From a checkpoint of a small CTC audio transcriber: waveform 16khz input, batches of 64.
Rows from block 2 of a small CTC audio transcriber, named by matrix and row number. Each number is 128 + 32 x the weight over its row's rms, rounded and kept within 0 to 255. All counts start at 0. Numbers have three digits each. After the name is the row's rms in percent of the matrix's.
After each channel's rows are labels from the 100 clips, of 14976, where the channel reaches its highest value: "top examples" is what is common among them. Only what is clearly more common there than usual is listed. The data: short made-up English sentences, spoken by a formant synthesiser in many voices.
# conv: width-3 conv, stride 2 (model.blocks.2.conv.weight, 192x160x3, standardized in use, each kernel summed), inputs 40-79

conv.15 104:134127125149113172140178083116112127160086137229099134159116121110120167156125173114089111094147159161119182089054118101
top examples: voice: child-like voice; muffled (low-pass)

conv.37 082:158126121140105106148127137139136174111118117115147155144191119150104122118092109140107131106144145109178115159193153123
top examples: /ʃ/; sentence kind: request; "me"; "show"

conv.76 104:094116125089151186132110126112136086066055079152104145159097054177121158117112115095116100090132151139102094087121139167
top examples: muffled (low-pass)

conv.151 085:123126127095161083090123079085121099149091125121145138094085172075089086154142126106133144117255110118182097145156098133
top examples: /æ/

conv.57 087:122117134126161105157094161079121147117171157056166108068198175085141105125165202155181121084096160108068152188102092111
top examples: /tʃ/

conv.50 096:075138175141128134167124137111142107107136123138138203068127131113113153172130108098148187102111089142102126155094133101
top examples: voice: child-like voice; muffled (low-pass)

conv.34 097:085198155095151145172072141101192115099113153135161142184113092121158149140180104126104074120149086136152089107148158119
top examples: voice: deep voice

conv.174 106:090125111091213107109133174133108098099145147138146160126192091123109112092162178152084173101125137144048155155158104111
top examples: number of words: 4; "where"

conv.62 095:113106146115181151080097066117125111175100135122120161116083169088138104110128166160183140126174097134130109074090116103
top examples: sentence kind: question

conv.161 098:163152155136145107124170153159057131106062178099144123131116133161122090157039155191084125135136150181126174135142180164
top examples: /i/; /ʃ/; number of words: 3; "she"

conv.186 096:118139140144171091084118129090143125155145168137102160155069147129112082083115152175137101086129127153125113141151143193
top examples: /z/; sentence kind: question; "where"; "a"

conv.13 080:150107121123112128069115160119149173095160170101175101161137094100160172120083066160103133129104090029110150137127137138
top examples: number of words: 3

conv.152 096:124131173231134148091136140114099149093112134133110157138085164112066133118180132135148135119181095154170104116086129177
top examples: /k/

conv.99 110:187175114137122167124079148093105151107094120141096110144083120134180092111119112100217119091123169153179151142175092135
top examples: /ʃ/; sentence kind: request; "me"; "show"

conv.91 106:124176159132158109164081204107119165173085166111107124110120131158191118093140139138116119173158167141191147221186146119
top examples: "who"

conv.75 096:138150165126198122057121143141119116154070132060219126100150131163144111129129096085166155078126122118154128124097078126
top examples: /ɝ/; number of words: 4; sentence kind: question; "where"

conv.179 107:136168107099101099125081106108028212101126152134142134127096172132085127103100147202118126138203132156127110125103142108
top examples: /z/; number of words: 4; "was"; sentence kind: question

conv.70 091:122137085139099092087066144151134129127201115139081104160145169177172119119162106119155145093129129135103139147093167116
top examples: /d/; /ɔ/; /g/

conv.54 106:125098173118130157185090133131183170130100118130155198087136115111179101155150070080066119097079156083164093120072156114
top examples: sentence kind: question

conv.141 088:097113123156192083115150206143129097135142161085095085182150145089145128151111149142096114088151171079079117113112099133
top examples: voice: child-like voice

conv.140 097:123111176101096139105083113133144084197112098111091119120138150117172100162164119100082082081098123123138091154147243151
top examples: /k/

conv.125 113:136079107130095169099152118125138100108135128158096176128065137137094128181106139138139100035109123114079136075101167131
top examples: muffled (low-pass)

conv.56 097:179121179208145124109065120160132131157168065191171141125144160093212096117177101051129129054103123166110142170135124160
top examples: /k/; "who"

conv.63 106:094167127131072099189087189124156151175134207138123097125164156137163155099191124097097178143163081127081157146131165164
top examples: /u/; "who"

conv.182 098:098183155146178146105180121126106140111109167125188154120138129092094103116175142060107142121109167166128117162140104153
top examples: /ɝ/; number of words: 4; voice: deep voice; "her"

conv.176 101:101106114173151154114096143056138122110097139147090125124121124135140105123156192120092141109147095176183083128119161155
top examples: voice: child-like voice; muffled (low-pass)

conv.156 099:152117092109150154146079122138120158088152160147080113133102169086125091090095109112146133121091148064124109178115092137
top examples: /æ/; "that"

conv.190 106:114126117145127073070121178110104115144173131083182136114175140151183120149217188176108076125252137152087175160115132167
top examples: /ð/; "feather"

conv.109 110:148119108179139163150181188148074177105092113106141093156160138168123135154163083126125081006123115105116143111169114134
top examples: /k/

conv.183 107:165154079153129123098197160065135131137146144139130145099152123119071088142200108128249091122119119130082090204150134150
top examples: /ʃ/

conv.126 097:094111115179123177151069181107132101189082103162094136132079117127121115125190137116077142140111166255143086138184115099
top examples: muffled (low-pass)

conv.169 103:112138154117098117144225160093065107157099094089082110079105129073112069153137170127111108110113117199089137151137149127
top examples: voice: child-like voice; muffled (low-pass)

conv.142 096:074117127076112157158108110132108134131120089163147076130102163142113074156133128123144146146052162145143060096169080111
top examples: /k/

conv.6 096:124098092060071087037132136176134070117151083115113129114052115137100132168160106205134093163124131113195135066122140165
top examples: reverberation

conv.52 106:108150133175133190156126133107114107112178170110133123141043130177107120094125133144125130107133168161139154177150154093
top examples: "she"

conv.38 079:151104120071163166142131166170088143098171142161109101178134173120135116144102138088120201121100107113157131092115142053
top examples: number of words: 3

conv.86 107:197158137128103147206156091134098098149116154098080144121133118150082116108096186179121184125143123111151137128145140085
top examples: /ʃ/; /tʃ/

conv.104 095:155124151119074170068153087110094251144167116117167094126136162179114061087175191133101176091109166176082146117125109151
top examples: /k/

conv.102 111:074149177099123104101087131150107046124167074087149158148185138081095089144150148119114124165154140189121137118115136175
top examples: reverberation

conv.83 085:200131104119115161150149096176100181136101153130140132127116172181163078162138159146054175049104169110122132108107163145
top examples: /i/; whispered

conv.14 090:115131117095115099123098166136177105043200153124171131153111146166102105082138113078126207151098148054151137151136189124
top examples: number of words: 4; /tʃ/

conv.92 102:132136076088111096154143123132148107162152123082085127125128111138062134135105130177125082114120124137160115203133149120
top examples: muffled (low-pass); "was"

conv.100 104:131171126113100157131103121093092098094078096108111118163116147136136105158134107141164148046095142155122102071148138094
top examples: /ʃ/; sentence kind: request; "me"; "show"

conv.22 106:129056137091126157122115101179151126130135066091108109129086136131108093136158065098112138098075137144183134105120091130
top examples: /k/

conv.30 101:158094105105160125147153136171119088061100163156148103107211098106102115133147176143085099140106110104138168085114136117
top examples: number of words: 4; voice: child-like voice

conv.42 102:081144128148149087166127136141180181135082171126085161131128119117192140146082185161107132146121151114111111089129069131
top examples: /k/

conv.132 105:098098152109141154169068145167193061120154138117146102125147094137088064120106160111151130177154154153129108106106163127
top examples: /u/; "who"

conv.33 098:158119161129161110127112148138085120118161144071147085121108198084137094114102108125109152076103088060100105143138163058
top examples: /æ/

conv.17 097:160121160154123156137136112142089151108149053109129093103130164147189156146124102068129180086124153155102106061155135106
top examples: /k/

conv.180 108:117076063163108105108156127142118132124139126114105100112125142157112097086093087148087105052085203125135154144188149093
top examples: /æ/; "where"; whispered

conv.23 109:133081141186148154111169133077177106108113116167108092112116120079100179118181109149189132101106156113122159115134148148
top examples: /ʃ/; sentence kind: request; "me"

conv.73 096:102119125109082099096132128148127182168156146081152186167140088111104099149116119146207094152113150080165137133107165171
top examples: /æ/

conv.72 117:111135136108124139185120106166087152090125178170066221162140155174100105144143123132141092116125162113157132162136200139
top examples: reverberation; muffled (low-pass)

conv.44 098:130091136120099166162119106177138104135058150110137118126113157108107220154211102173104156090120150135150098168111176149
top examples: /k/

conv.155 099:127108130103116144126156071081087117169132143072131091085104098079109135172149151163125090174196088166136137123144146083
top examples: /ʌ/; muffled (low-pass)

conv.61 092:118114093130192094169055112111161098185163148138115111112110124142079091162153152117167121146102135075149142171105096155
top examples: /z/; sentence kind: question; "was"; "where"

conv.85 106:102130113147148129102074071121157136080079111103115101093121085145162172172138123155184133130162127111145115155081138136
top examples: /k/; "who"

conv.113 116:089157180115165128150176156131106117130136132145068036151180084116122079147141100146196140095129148112109134147098129103
top examples: /ʃ/; sentence kind: request; "me"; "show"

conv.150 104:126133130097135142132167130118100132176118112133114164157084149077102107095088170131078168079113120066147077157103124111
top examples: muffled (low-pass)

conv.81 097:126124204221100118079103150130146250155158082158159150146144157139221122170165097149168118138111116124080137131116136125
top examples: /k/